{
  "arch": "convnext",
  "model": "image classifier",
  "horizontal_flip": false,
  "color_jitter": 0.2,
  "targets": ["angle", "scale"],
  "layers": 10,
  "width": 160,
  "adamw_lr_other_params": 0.0012,
  "epochs": 12.8,
  "warmup_steps": 990
}
Rows from block 2, named by matrix and row number. Rows with one number belong to one neuron. Each number is 128 + 32 x the weight over its row's rms, rounded and kept within 0 to 255. All counts start at 0. After the name is the row's rms in percent of the matrix's.
# gate: MLP gate (model.blocks.2.mlp.gate.weight, 320x160), inputs 0-159
# fc1: MLP up (model.blocks.2.mlp.fc1.weight, 320x160), inputs 0-159
# fc2: MLP down (model.blocks.2.mlp.fc2.weight, 160x320, transposed), outputs 0-159
gate.181 129 [140 138 172 159 103 155 149 109 184 129 166 113 158 130 132 109  86 214 138 147 161 235 153 117 137 118  47 167 108  84 104 135 166 139 177 167  85 117  99 122 100 124  95 120 158 121 113 141 122 153 106  91 107 107 139  68  54 118  96 106 136  91  89 218 115 126 142 171 125 122 115  90 148 135 168 123  80 145  96 118 117  18  92 131  83  60  82 111 162 114 106 151 118 146 119 124 115  77 149  95 142 158 137 139 122 112 133 138 105 117  90 145 176 120 117 140 146 133 133  80  74 135 124 138 141  94 108 112 196  91 124 144 126 162 120 189 135 128 129 145 163 141  97 126 134  83 140 106  67  72 128 100 134 148 134 115 134 104 134 174]
fc1.181 139 [156 133  92 119 132  95 157 128  94 144 101 139  84 108 103 147 166  50 181 106 132  52 101 140 151  89 173 140 147 183 142 132  76  90 109 130 124 139 100 147 124 152 147  87 100 105 126 120 118 126 109 192 117 145 109 133 160 127 164 189 112 168 137  40 171  82 140 105 171 147  80 141 135  72  69 141 117 121 143  86 152 226 121 137 127 187  96 125 139 159 165 112 131  87 141 108 146 156 129 201 112  80 111  89 128 108 113 113 138 158 168 130  83 126 110 130 131 172 126 160 116  96 155  93 102 123 132 136  92 156  95  90 142 114 121  46 119 135  89 100 103 126 163 125 142 108 140 117 172 181 127 109  82 112  65 177 143  95 168  75]
fc2.181 137 [123 104  64 153 125 133 105 163 174 118 137 138  98 180 148 113 140 169 155 180  85 126 166 113 144 138  96  92 155 106 149 104 130 114 138 116 138 131 157 170 178  88 151 139 136 130 180 116 140 160 105 159 143 125 177 113 170 157 133 122 170  89  86 176 134 115 146 150  35 131 105 130 155 121 217  95 145 147  20 138  59 130 172 169 126  96 146  98  73  98 172 151 143 148 113 115 109 114 170 138  72 135 142  95 189 175 136 120 125 179 154 126 169 143 164 101 133 131  95 131  80  96 105  88 108  90 117 182 104  85 124  99 104 119  90 121 121 190 106 141 101 107 123 144 116 106 140 160 104  92 165 147 146 110 132 172  77 160 165  69]
gate.182 108 [ 85 145 102  99 116  79  98 124 170 101 165 138 116 100 142 144 101 164 139 175 143 178  80 144 141 165 139  75 116 177 116 138 181 103 102 150 122 215  97 178 124 154 111 146  99  78 108 147 167 107  81 103 115 140 200 108 139 145 150  68 107 143 128 159 175  91 161 145 141 155 118 166 116 153 167 128 143 150 192 132 124 154 139 177 153  56 152  94 151 193 162 129 179 178 120 103 150  66 120 154 121 158 120 108 159 141 125 110 160 122 140 108 131 126  98 122 192 151 231 113 169 158 160 136 143 109  73 101 118 142 104 139 155  83 143 126  94 144 148 140 133 134  95 166 154 130 138 170 155  88 135 186  99  98 142 109 155  83 186 113]
fc1.182 098 [106 154 165 139 152  86 110 127 135 153 126  84  61  85 151 109 148 113 154 109 170 137 172 117 138 173 135  95 159 132 141 151  83 106 147 157 123  92 115 141 238 155 102 153 170 183 193 111 145 139 149 145 121 170 161 137 136  46  98 120 147 138 109 108 124  80  66 197 131 116 128 113  71 172  80 136 127  91 134 129 146 149 118 104 144  94 108 190 146 156 137 114 172 128 121 133 120 123 123 122 139 179  74 103 118  88 161 141 185 172 158  49 160 104 105 133 136 173 102 161 121 184  73  94 174 122  83 171 122 114 142 143 125 110 119 160 132 110 121  68 164 184 157 124 140 153 175 130 129  97 138 119 164 103 154 178  96  88 107 154]
fc2.182 099 [116 149 113 133 116  85 153 146 131 118 112 146 169  81 104 120 151 113 111 124 156 108 124 201  78 131 117 120  79 138 185 120 118 136 155 143 132 163  70 107 107 117 126  47  94 145 182  73 118 119 140  82 112 144 159 143 135 157 116 117  68 169 157 105 157 119  81 115 106 131 143 119  91  96  99  86 142 109  90  66  94 108 158 172 165 146  85 102 141 174 120  96 149 131 144 138 115  76 145 143 115 108 168 147  35 190 126 106 140  95 128 190 106 111 169 179 111 113 101 183 120  74 138 136  97 102  78  66 133 127 181  59 106 122 121 134 155 175 107 110 121 136 133 161 136 124 140 141  90  96 174 152 130  99 133 128 139  69 209  60]
gate.183 119 [115  59 140  82  94 222  98 128  62 116 124 118  75  79 100 115 117 101 112 113  72 148  73  88 175 127 113 144 110 133 146  71 161 109 119 127 112 135  93 110 160 147 121 114 136  91 163  70 158 141 106 124 125 144 157  88 156 116 141 110 162 146 147  97 131 138  80 146 172 117 176 153 122 145 146 135 125 104  66 172 161 147 140 132 100 134 164 130  81  91 150 162 136 177  70  60 133 123 106  83 135 195 127  99 138 107 135 149  72 105 146 113 132 210 109 106 203 115 176 107  99 153 137 145 146 115  26  84 107 137 138  93 100 153 150  75 134  95 133 153 123 145 125 147 146 185  90 145 108 145 171 146 101 148 150 163 128 115 151 138]
fc1.183 117 [159 117 126 135 193  94 186 113 124  89 132 183 153  96 157 109 166 135  75 123 145 134 111 171 136 129 118 104 121 120  98 146  99 145  95 186 180 151 120 168 137 137 171  75 165 170 142 164 210 159 118 145 119 165 188  90  93 141 132 147 156 132 131 118 108  86 141 112 138  90 122 168 142 184 149 131 200 103 132  95 155 100 165 173 102  80  91 141 178  89 160 157 136 127 173 128  87 132 112 152 117 141 179 119 168 160 116 168 121 108 119 134 115 145 126 162 171  66 143 135  99 144 173  73 123 165 122 146 113 129 120 113 109  74  79 138  85 170 111  96 139 182 130 172 125 115 123 187  70 191 152 104 115 115 174  65 116 146 165  67]
fc2.183 110 [134 175 101 138 136 141 137 134  64  76 132 100 113 162 132  89 116 126 189 107  63 136  64 118  90 160  77 169  77 133 133 125 167 107  97 103 139 100 152  89 139 170 127 167 117 102 132 134 117 125 118 149 124 124  94 143  92  65 147  75 134 135 102 154 121 135 133 103 146 127 138 144 122 136 166 107 115 166 165  90 117 148 119 132 114 109 134 188 116 142 136 141 145 138  98 148 169 125 138  85 161 131  89 130 171 143 126  79 107 204 106 117 158 132 181  72 234 191 129 171 175 179 165 194  69 151 101  75 142 153 159 122 130 133 118 143 156 132 143  64 133 138 128  78 109  58 171  82 183  72 115 123 101 156 126 153  97 104  97 147]
gate.184 115 [194 182 131 164 103 151 102 132 121 121 151  78 164 145  95 146  89 111 170 122 114 174 169 128  86  53 182 148 133 110 140 128  99 145 124 109 109  86 128 178 106 212 143 144 107 126 143 175 154 132 146 137 187 125 148  75 176 134 135 112 147 122  87 153 154  84 101 150  91  76 127 145  95 139  83  97 135 158 149 110 206 103 143 118 104 142  97 129 171 150 109 205 140 173 166 145 147 131 141 155 125 178 151 123 157 180 127 129 120 176 121 163  71 111 163 128 148 119 196 162 145  67 131 160 152 122 142 134 170 106 204 127 159 129 112 140  90 126 112 132 134  86 159 168 152 148 180  85 177 131  71 101 122  86 161 187 151 144 124 122]
fc1.184 114 [145 124 145 101  82 153 107 122 122  82 150  88  89 137 147 120 120 103  86 127 116 186 125 120 174 198 148 128 109 140 180 163  99 124  61  93 171 191  92 191  96 124 153  79 174 113  98 111 101 179 161  96 157 100 178 137 123  90 106 120 130 142 112 186 158 122 129 101 107  88 130 101 116 133 115  83 106 158  91 159 100  84 102 173 147 144 123 139 126 167 109 128  99 105 124 102  93 167 124 118 113 121 161 151 125  52  97  85 135 150 103 105 190  98  98 115  75 171 212 146 129 110  76 148 118 138 108 139 213 121  91 111 115 144 120 164  93  98 158 110 126  83 186 126 127 155 179 140 129 113  79  56  71 102 120 126 119 148  89 122]
fc2.184 115 [148  91 189 131 152  90 197 118 115  96 142 124  91 145  66 125 176 120  98  79 126  61 193 200  84 108 151 129 170 144 104 142  85 126 203 127 138 157  63 102 106  99 109 174  92 109 150 121 115 119  74 103 183 104 113 141 129 147 150 144 134 112 108 144 132 138 114 141  94  83 122 146 175 144 142 108 127  84 140 113 151 142 128 152 168 187  99 157  75 123  93 121 175 117 140 150  91  88 153 135 150  99  97 141 130 134  89  96 131  94 174 125 112 120 113 150 120 114 133 107 134  74 203 103 107  96  93  90  77 110  96 132  86 105  92 190 150 116 110 153  58 139 117 154 125 116 226 123 122 160 121  99 101  94  84 138 177 108 115 162]
gate.185 098 [124 122 127 153  93 122 158  82 115  80 110 126 151 125 118 181 134 212 150 155 107 143 182 142 148  63  94  97 149 146 152 120  97 115 158 141  63 118 125 106 147 149 105 131  71 164 150 141 184 135 156  97 134 168  97  74 113 140 159  31 135 142  99  98 103 131  97  79 152 118 126 115 109 108 155 159  91 157 185 116 131  94 103 103  69  96 149 174  96 112  84 128  97  76 180 153 153 144 106 113  94 145 162 177 164 159 153  98 134 194 148  98 141 129 136 198 123 122 116 138 138 140 169 139 119 142 145 120 126 126 151 113 141 126 201 126 151 182 179  52 164 129  57 123 113 127 145 168 107 123 135 177 147 129 130 156 118 154 120  42]
fc1.185 099 [194 150 122 128 118 159 120 168 177 151  65 170 127 141  83  92 143 115 135 101 110 159 141 126 139 127 156 181 163  65  72  86  88  99 126 210 126 153 103 132 111 154 113 207 139 114 155 132 148  73  53  98 178 135 152  96 166 114 111 104  89 117 107 180 134  80  87 149 150 142 148 145  90 151 123  93 112 100 141 119 158 146 123  98 155 100 115 179 178 132 141 157  59 125 110 118  86 125  74 187 142 183 127 212 109 138 113  85 115 132 115 175 120 102 166 162 111  81 140  60 147  95 154  95 169  96 148 125 127 108 120 121  88  97 133 123 196 122 120 127  87 109  89 102 129 150 159 120  87 112 130 148 148 109  91  99 104 155 164 139]
fc2.185 099 [159  73 142 129 108 140  59 174 131 116 156 109  67 103 171 109 103 134  96 106 127 178  85 135  87 155  88 120  75 106  85 176  93 114  94 113 142  51 114 120 153 141 133  57 123  93 127 189  48 112 148 123 107 117 162 129 170 108 104 156  82  90 132  98 133 127 148 115 119 100 104 145  99 114 150 131 106 150 118 143 143 136 151 166  93  85 107 115 141 142 174 101  75 158 121 164 157 147 162 195 168 159 132 115 121 129 183 172 161 138 111 146 140 199  92  88 132 101  98 130 150 141  87  85 128 147  94 103 143 185 131 155 161  51 163 215  91 122  99 178 110 177 161 142 109 171 130 103 101 136 116 100 116 128 148  89 100 166 146 127]
gate.186 107 [102  97 146  84 141 120 131 123 110  77 114 132 128 103 102 145 140 139 118  93  43 116 126  97 103  67  77 167 166 116 158  68 129 115 156 139 130 164 147 135  95 131 112  98 124 143 101 179 168 195 137 172 121 103 196 141 149 179 174 168 104 139 160  93 111 163 100 109 103 111  98 146 143  96 120 160 166 157 170 251 112 178 124 154 160 106 129 139 130 142 181  98 197 134 117 162 158 120 100 124  59 126 120 159 154 146 176 118 108 148 142 147 174 117 140  54 143 113 150 136  74 157 167 157 113 178 142 119 112 103  87 130  69 169 119  94 130 141 159 127 112 117 106 114 159 160 161 192 120 149 122  81 120  95 154 109  96 110 158 162]
fc1.186 109 [141 123  91 155  92 158 156 165 110 133 119 115  92 192 135 181 109  69 174 115 133 147 124 149  98 145 117  99 154 137 101 178 136 139 181 150 117  90 140 140 121  89 124 152  88 122 133  83  79  91 191 107  54  94  71 138 135  73  59 128 108 140 109 155 139  42 160 151  95 111 114 142 100 127 114 183 102 189 151 113 130  94  79 121 124 197 126 123 147 101 118 132 105 143 163 122 103  84 137 129 125 105 127 127 123 138  83  77  66 141 181  99  89 123 144 131 183 113 126 137  74 150 159 139 129 181  91 105 121 105  80 138  52 130 121 139 121 139 123  73 183 174  73 132  98 169  90 121 122 122  86 136  88 112  86 169 125  96 126  80]
fc2.186 105 [ 96 112  90 121 148 135 141  75 119 150 151  61 163  63 120 177 154 145 187 164 159 114 115 174 118 114 200 127 166 160 133  66 117 175 163 115 145 143 118 141 149 154 154 151  60 148 123 126 140 145 103 143 115 149 119 107 129 140 162 124 122  98 142  88 125 191  49 164 196 119 177 121 131 190 124  95 178 136  94 148 127 102 119  79 142 154 116 163 119 133 174 138 146 120 125 124  93 124 195 170 132 101 129 112  87  68  90 150 119  57 167 116 114 152 166 146  72 147 147 163 127  92 136 138  98 157 109 116 114  95 169  85  67 153 124 211 148  82  58 132 165 125 139 118  91 162 163 125 143 110 108 119 124 117 154 101  94 102 129 170]
gate.187 077 [192 191  69 129 114  95 131 124 103 110  48 132  55 127 106 150 142 146  94 140 152 166 123 132 133 136  85 148 166 205 137  69  74 151 120 115 183 145 162 134 133  90 139 162 135 147 113 119 167  98 163 119  93 146 147 155 138  93 117 153 181 139 127 146 199 126 104 111 131 103 131 156 121 185 101 121 115  97 144  87  64 124 214 172 115  79 156 103 127 184 149 149  81 116 127 162 103 125 133  94 145 127 164 148 153 179 112  90 142 137 130 111 102 120 123  63  84  71 121 119 136 116 118 140  98 162 139 145 179 103 128 149 135  98 138  87 175 124  71 144 127  74 183 105  80 148 150 124 138 149 128  65 122 119 138 138 172 190 119 175]
fc1.187 073 [203 158 165 121 190 112 143 157 117 144 116 127 133  77 136 107 174 168  75 110 134  81 133  82 156 185 123 103 152 154 167 123 100 180 156 173 140 148 125 159 171 138 146 137 134 101 136 168 101 123 130 120 175 113 151  95 157 119 126 170 123  80  96 167 122 176 164 101 102 118 138 145 123 168 207 146 102 153 168  67 159 119 214 112 154 114 110  95 129 146 110 128  82 102 118 171 135 135 152 119 143 161 191 156 167 150 110  66 150 161 140 128  85  79 148  89  63 140 162 139 100 135 100 119 128 145 128 127 167 120 158 137 182 124 193 129 146 163  64 200 121 172 132 120  87  77 106  98 133 148 124 152 113 173 128 102 148 193 104 151]
fc2.187 082 [127 126 154 171 133 121 128 119 207 150 167 133 129 148 171  93 157 148  73 116 121 164 110 171 113 133 157 125 167  87 144 160 147  66 156 144  92 131 144 127 139  94  43 130 153 115 157 124  96 122  84 158 109  86 160 194 140 152 119 124  70  89 153 189 114  39 130 142 157 108 132 118 158 102  98 138 126  64 126 134  93  66 161 148 127 145 137  96 144 116 149 136 157 135 113 122 145  97 186 161  68 114 127  89 130 133 106 134 127 112 122 114 135 103 146  79 158 128 116 109 153 195 125 124 126 152  69  71 136  76 126  80 151 142 172 115  54 141 153  89 223 123 108 160 110 165 131  97 181 193 115 146 173 143 133 103 148 145  90 122]
gate.188 104 [146 108 157 136 124  89 153 130 141 142 132 137 130 132 105 130 163  89 111 112 140 124 124 113 156  67 129 152 135 127 166 140 100 136 143 105 118 126 118  92 138 126 121 136 160 142 140 110 181 169 176 142 154 165 134 151 131 142 140 159 106  70  99 190 127 185 160 162 155 136  79 134  59 128  94 125 157 101 130 157 108 116  55 190 156 105  87 118  83  80 148 109 160 147  91 212 162 158 160 132  52 169 139  83 145 154 101 157 119 108 140 128 157 116 169  95 107 115 193 126 179 185 154 119 105  70 186 161 107 116 111  70 124 131 122 149 122  86 145 162 116 119 188 161 162 156 127 103 137  81 167 194 160 168 131  85 139 179 147 222]
fc1.188 104 [124  52 143 108 172 156 155 129 125 141 126 170 119 112 107  95 103 118 108 133 179 172 137  98 150  76 112 110 158 142 115 183 132 136  96 140 153 171 103  73 114 123 127 116  77 145 145 177 143 139 111 191 118  99 185 104 200 189 105 128  86 131 121 151 120 127 104 126 122 101 122 108 115 122 145 118 111  81 153 191 108 106  74  95 150 114 105 106  44 125 134 153 152 102 138 179 119 164  99 152 139  96  85 146 117 179 106 179 114  71 150  91 136 155 160  70 135 107 183 121 115 149 209 121 100 130 120 153 118 119  97 148 194 156 110 196 174 120 124 204 120 176 105 111 141 182 133 137 122  64 116 157 145 105 120  52 125 114 106 142]
fc2.188 098 [127 116 179 155  98 145 190 132 126 126 140  82 131 134 160  83 128  86 107 107  94  69 141 131 107 147 114 178  49 124 132 156  99 114 155 116 117 133 149  81  70 138 128 133 158  88 105  68 117 141  66 185 118  85 133 116  95 133  87 157 175 133 134 116 157 159 174  88 154  79 111 136 140 123 167 146 104 131 162  95 181 143  70 101 173 107  85 119 103 165 130 129 119 143 171  79 137 110 136  88 119 110 106 153  81 182  72 117 150 176  98 107 152 135 171 156 191 153 129 129 111 142 155 179 157  97  94 219 148 130 153  74 139 130 148 180 194 137 137 147 141  96 163 126 130 172 169  87 121 107 137 161 158 102 133 117 187  70 137 102]
gate.189 098 [169  80  95  63 114  70 164 149 132 112 139  90 127 178 145 110  85 152 164 188  99 122  81  91 195 175  98 139 130 118  89 157 154 111 154 147 130 129 126 131 116 103  47 165 149 129  94 159 140 112  39  96 106 121 112 134  84 105 111 146  90 146 147 123 144 102  87 123 140 166 138 149 176 133  70 101 115 130 180 187 129 174 110 149 125  85 128  84  85 182 115 166 139 115 148 144 143  46 113 147 168  94 134  89 125 121 142 164 127 137 131 115 132 138 107 160  92 108 114 143 124 144  87 101  73  90 165  66 158  93 150  53  55 122 114  96 130  77 149 152 128  90 123 125 176 120 137 104 131 120 143 121 156 180 101 170  97 155 119  88]
fc1.189 107 [129 101 136 147 121  94 147 170 149  83  75 137 149 171 105 144  56 152 198 113 140  91 134  90 204 171 123  93 148 122 154 192 128  96 126 145 187 165 117 136  88 149  88 130  91 112  92 112 155 123  70  57 144 165 108 151 111 104 128 155 109 219 158 123 116 159 134 133 122  68 136 108 107 163 133  90  81 132  81 133 107 109 119 150 168 104  92 186 140 164 116 103  90 169 166 155 110 116 114  96 170  91 138 186  93  94 147  57 123 126 137 122 141 120 153 175 127 148 128 105 161  98 115  96 113  86  92  65 155 140 126 134  78  68 190 137  97 152 145  68 148  98 151 116 154 116 150 106 113 187 111  96 134 144 137 149 146 136 136 167]
fc2.189 100 [100 131 160 124  99 138 157 119  95 131  78 130 123  56 181 130 118  64 162 104 125 191 140 147 142 128  73 173 184 159 194 125 195 130 126 143 133 105 146  96 169 116 126 183 146 105 185 144 124 148 103  76 127 137  99 124 194 153  79 113 115 103 125 145 100  86  75 127 118 140 146 113 158 164 138 174  51 157 146 126 125 127 135 110 130 102  94  98 148 127 106 112 128 105 199 125  57 108  86  96 157  83 174 142  88 131 187 165 130  90 134 146  80 148 161 134  79 130 161 125 135 132 117 142  98 136 120 211  78 106 132 144 137 104 159  95 114 102 130 118 130 144 112 123 124  62 115 199 148  92  64 145  88 105 104 117  73 146 131 100]
gate.190 108 [148 159 132 126 164  64 105 189  92 171  92 153 140 172  94 180 112 172 148 140  90 177 126 107 217 128 104 177 180 152 130  80 130  95 128 121 146 119 105 114 128 149 146 187  96  54 149 131 137  99 155 141 104 138  89 129 180 120 125  91  64 131  62 163 112 112 137 151 119 170 120 105 166 113 139 128 168 132 156 111 139 119 205 139 117 101  74  95 126 170 138 133 100 178 106 128 109  75 141 157  56 174 148 194 148 132  94 156 151  96 169  97 145 102 124 110 131 115  89 104  99 163 146  93 174  81 153 165 109 127 170 147 135 137 149 109 128 102  58 120 173 149 185 124  87 110 138  93 187 119 112 131 160 135 136 153 107 137 123  86]
fc1.190 106 [143 124 110 118  89 169 168  92 166  85 215 152 171  94  45 120 208  93 116  98 129 165  76 128  95 141  97  82 117 151 140 173 108 165 109 133 125 177 116  75 148 101 120 116 136 126  86 106 112 145 169 110 133 138  93 140 107 138  96 141 169 160 104 147 125 196 119  55 118  99 128  90 127 121 139 124 123 139 154 156 179 166  82  35 159 152 125 109 136 160 102 108 121 105 118 106 134 203 108 117  81 108 100  71 170  84  85 166 147 113 145 136 145 143  95 145 101 131 143 132 168  95 149 108 146 134 115 169 107 122 132  70 115  99 105 171  84 189 177  61 120 148  85 137 159 139 107 110 123  76 119 133  83 146  90 131 157 135 146 134]
fc2.190 100 [150 155 164 117 138 127 136  71  79 142  58 130 185 154 119 189 154 130  83 158  59  64 116 136 156 113  97 140 117 144 161 133 116 169  94 143 112 130  95 160 140 164 115 103 162 120  85  84 128  98 168  62 168 165 187 163  63 165 111 123 155 125 115 166  98 108 102 104 176 130 105 104 136  75 114 134 112 101 156 154 126 109 125 147  64  78 158 162 141 109  95 141 119 174 186  92 128 146 126 100 152 154 127 141 108 127 112 155 138 139 131 131 182 152 124 171 140 112 119 151 165 115  50 135 125 121  85 156 124 123  78 137 147  91 123 172 127 179 109 123  70  93 128 125  33 103 123  36 156 173 132  84 128 152 125 141 176 107 127 130]
gate.191 104 [ 77 139 125 174 170 116  61 126 141 144 186  96 101 161 136 126  98  84  88 110 110 123 145 111  75 142 151  96 153 153 130 106 106 158 140 130  97 135 100 153 157 121 181 158 117 115  93 143 185 141 158 152 147 121 108 154 110 138 135 131 123 126  63 120 134  70 142  41 127 153 120 140 140 113 193 100 113 115 126  74  87 184 129 124 105 130 183  67 128 168  48 151  87  31 127 103  93 130 123   8 117 111 136 138 112 134 112 150 154 152 122 144 122 113 112 140 103 122 102  99 106 187 144  76  84 120 116 169  88  98 119 131  95 119 140 100 114 111 117 122 160 129 104 123  47  95 165 147 187 157 111 150 133  84 124 101 156 126 118 173]
fc1.191 102 [145 186 115 115 111 147  90 156 132 172 136 130 109 173 209 151 105 137 106  83 142 162 155 173  94 131  63 189 125 100 162 152 120 118 117 147 153 117 168 120 116 214 108 104  89 169 106 199 160 148 170 160 153 158 138 123 169 196 171 135 145 127  90 144 144 117 150 154 125 127 164 134 194 112 146 128 116  97 123  83  93  99 154 139  87 215  95  83 137 113 109 151 138  94 141 136 139  96 145 139 167 122 124 144 150 126 135  72 111 171 131  71 169  90 113 108 147 174 117 121 105  94  85  60  79 164  98 142  88  75  68 160 173 129 137  73 134 183 164 109  99 116 121 122  66 131 111 114 118 128 115 123 113 147 123 130 128 163 105  76]
fc2.191 108 [109 152 133 190 140 144 163 185 113 165 162 183 136 107 126 111 179 101 168  66 102 162 109 137 120 144  69 112 127 128 122 171 142  53 101 154 151 117 137 114 129 138 115 193 132 144 163 149 156 151 146 164 163 127 122 128 215 122 103 178  99 144 166 123 153 117 101 127 205 158  71 173 130  77 141  89 113  84  67 116 174  92 151  54 115 156 203 182 174 133  99 136 128 144  91 175  93 111 133 106 100 111 106 117  70 131  95 113 133 153 118 137 172 111 161 142 156 111 140  58 117 112 125 103 146  90 126  82 163 137 131  88 144 160  98 113 148  92  63 153 108 156 146 163 134 128  88 143 131 130 104 123  78 146 103 162 109 132  75 113]
gate.192 104 [123 133 145 142 129 163 174  78 196 114 142 124 104 146 176 165  66  98 171 191 139 148  95 179 154 144 141 214 117  84  61  80  85  96 144 101 131 108 138  87  74 151 107 145 167 102 105 147  83  18 183  66 169 113 119 194 151 142 166  92 111 120  93 101 155 100 153 153 167 150  82 158 114 116 154 145 182  71 183 144  89 141 107 165  91 107 147 128 140 132 115 148 103 102 124 153 101 121 123  82 122 118 139 150 134 124 182  95 123 156 158 147 135 112 104 148 173 185 109 116 105 109  91 105 150 168 119 123 129  97 131 133 109 161 176 120  99  93 167 146 145 116 110 105  94 132 137  92  99 113  87 155 107  90  92 132 138  94 122 124]
fc1.192 105 [126 156 146 171 142 109 156  76 169 137 131 101  86 130 110 120 120 101 113 146 144  88 142 118 180 146  59 157 187  60  57 150  71  59 160 120 151 119 111  83 110 145  94 135 154 140 162 118  45 120 138 120 152 139 116 195 178  74 158 123 158 127 134 133 168 112 155 161 172 116 112 128  94 111 163 168 162 101 201 187 131 142 184 116 127 159 183 150 122 106 190 106 124 116 108 185 128 126 109 126 137 135  68 136  70 136 173 161 153 143 164 168 127 160  88 142  75  94 145 172 142 173 115 103 136 106 133 124 138 162  60 154 165 143 122 159 120  73 144  89 149 127 157 120 144 159 116  96 120 118 112 105 145  89 171 147  88 110  96 154]
fc2.192 104 [207 134 125 140 159 110 102 161 155 110 157 129 145 136 151 170  98 120 134 107 136 116  94 130 149 108 115 151 105 185 172 120 101  65 145 181 146 148 153  82 158 170 166 120 146 110 102 115 147  82 114  93 138 126 117 111 134  93  38  50 171  96 151  96  69 156 125 118 130 127  61 177 161  75 183 160  68  95 146  43 181 127 173 105  96  93 160 182 106 159 122 132 165 133 172 123 203 103 102 106 198 138  62 163 151 131 152 115 143 135 105 167 137 141 146 118 148 163 106 157 143 123 122 142 139 137 134 105 128 114 125 137 178 150 115 126  90  84 147  95 112 140 130  87 104 111  84  48 104 153 102 105 145 148 142 118 152 116 116 144]
gate.193 104 [122 156  51 136 140 115  65 139 109 134 170 146 134 131 147 125 119 178 101  96 127 140  96 194 160 101 112 167  84 157 118 119 185  92 158 179 140  89 188 175 155 102 101 134  57 151 199 172 172 149 154 112 100 128 130 122  81  31 139 123 115 103 169 121 105 129 182 143 150  98 148 191 227 173 119 108 140 134 129 154 122 136 129 149 126 122 166  92 167 123  95  72 156  87 164 140 127 142  94 120 174 129 131 132 130 156  63 132 171 171 123 118  77 157 142  65 146 118 130 126 146 100 121  65 174 177 145 183 120 146 100 121 120 147 127  93 111 134 145 152 137 118  94 147 121 122  91 100 170 117 175 118  98 108 141 132  99 114  97 127]
fc1.193 102 [157 137 100 143 115 183 142  71 117 164 127 142  92 111  93 102 120 121 116 127 135 143 135 121 148  80  85 150 116 130 125  91 114 149  94 143 116 109 123 145 115  88 151  85  98 101  80 145 142 132 117 126 165  66  88  91 209 186 139 147 150 112  81 132 110 161 151 155  65 126  95 141 152 129 152 167  91 201  66 127 157 164 132 145 100 151 144 112 106 105 171 176 106 160 163 155  90 119  54  77 139 114 140 161 182 198 151 163 135 159 123 100 138 116 117 182 123 158 158 119 206  92 138 122 175 143 164 109 108 137  81 215 204  94 137 139 142 138 190 149 123 106 136 151  77 187 127 125 133 124 152 144 148  84 111 116 121 151 106 179]
fc2.193 107 [153 149  83  89 165 117 106 124 110 131 134 125 194 188 167 188 116 154 198 164 104 133 164 178 129 152 119  60 104 143 167 138 127 124 102 172 136 172 120 117 112 114 107 210  84 107 108 149 101 198 150 104 199 170 172 177 106 175 113 119 112 131 144 133  20 111 125 130 145 179 153 102 111 118 131 113 119 125 114 141 136 149  93  93 157 181 190 178 186 106 133 164 102 153 124 137 168 110 131 137 139 139 136 139 166 108 124 173 142 157  85 139 106 117 120 120 111 168 178  95 149 180 149 129 124 100 129 136 149 109 198  66 140 164 133 128 133 176  93  98 139 161 104  90  90 139  98 115 130 169 150 121 178 108 169 142 125 132 135 178]
gate.194 105 [ 85 197  99 157 107 180 116 147  95 130 143  97 145  92 145  99 156 150 129 186 144 130 180 106  85 125 103 145 152 173 132 153 120 185 145 120 122  94 173 151 129 142  90 120 107 121 173 141 112 158 163 142 154 159 136 119  97 103 155 129 110 177 151 152 162 113 130 111 128 129 193 117 178 148 158 142 116 160 146 145  51 167  60 122  91 171 118 107  58  80 190 139 165 187 126 172 170 133 129 117 175 149 115 116  76 108 141 150 109  43 149  74 123 103  84 148 144 136 132 113 166 107 142 209 178 130 147 161  87  90 157 138 116 100 118  66 101 135 123 127 125 105 183  75 106 156 132 165 128 113 135 137 113 191 180 123  93 145 134  89]
fc1.194 104 [172 121 127 112 138 118 137 137 198  96 121 122 121 208 128 129 132 106 119 103  86 118  75 188 112 161 154 118 114  89  78 109 142 106 102 112 154 142 132 118 135  83  99  98 145  98 141 104 163 115  83  82 123 130  57 127 174 126 130  85 145 143  69 117 175  83  75  38 206 130  99 148 170 172 150 184 119 115  94  97 131  68 188 117 121 121 143 117 140  94 157 197 109  72 116 115  87 123  89 125 147  65 189 134 103 100 150 145 180  92 152 138 171 113 120 100 101 154 172 128 122  88 104  85 154 138 173 123 123 147  90 137 168 117 120 179 131 150 137 140 132 102 117 110 198  92  74 139 102 165 111 125 111 156 141 137 132 161 154 155]
fc2.194 101 [105 130 119 101 113 169 196 142 132 159 125  94  94 117 148 171 113  93 155 127 108  72 144  79 121 124 127 171  86 174 152  97 119 200 116 154  90 111 158  83 161 120 168 138 120 117  88 167 160 146 149 132 138  89 196  85 167 106 117 142 108  83  88 102 130 141 105 111 147 131 127 107  72 142 146 148 178 159 115 134 162  88 136 191 100  71 137 125 192 130 150 100 176 106 120 106 100 115 117 123 159  83 132 129 154  79 151 128 189 127 102 145 121 194 111 122 119 121  78 161 121 108 118 116 138 110  80  93 105 140 150 152 153 146 157 139 107 101 158 119 114 169 146 154 120  44 165  67 147  80 123  49 116 244 122 149 117 126  82 128]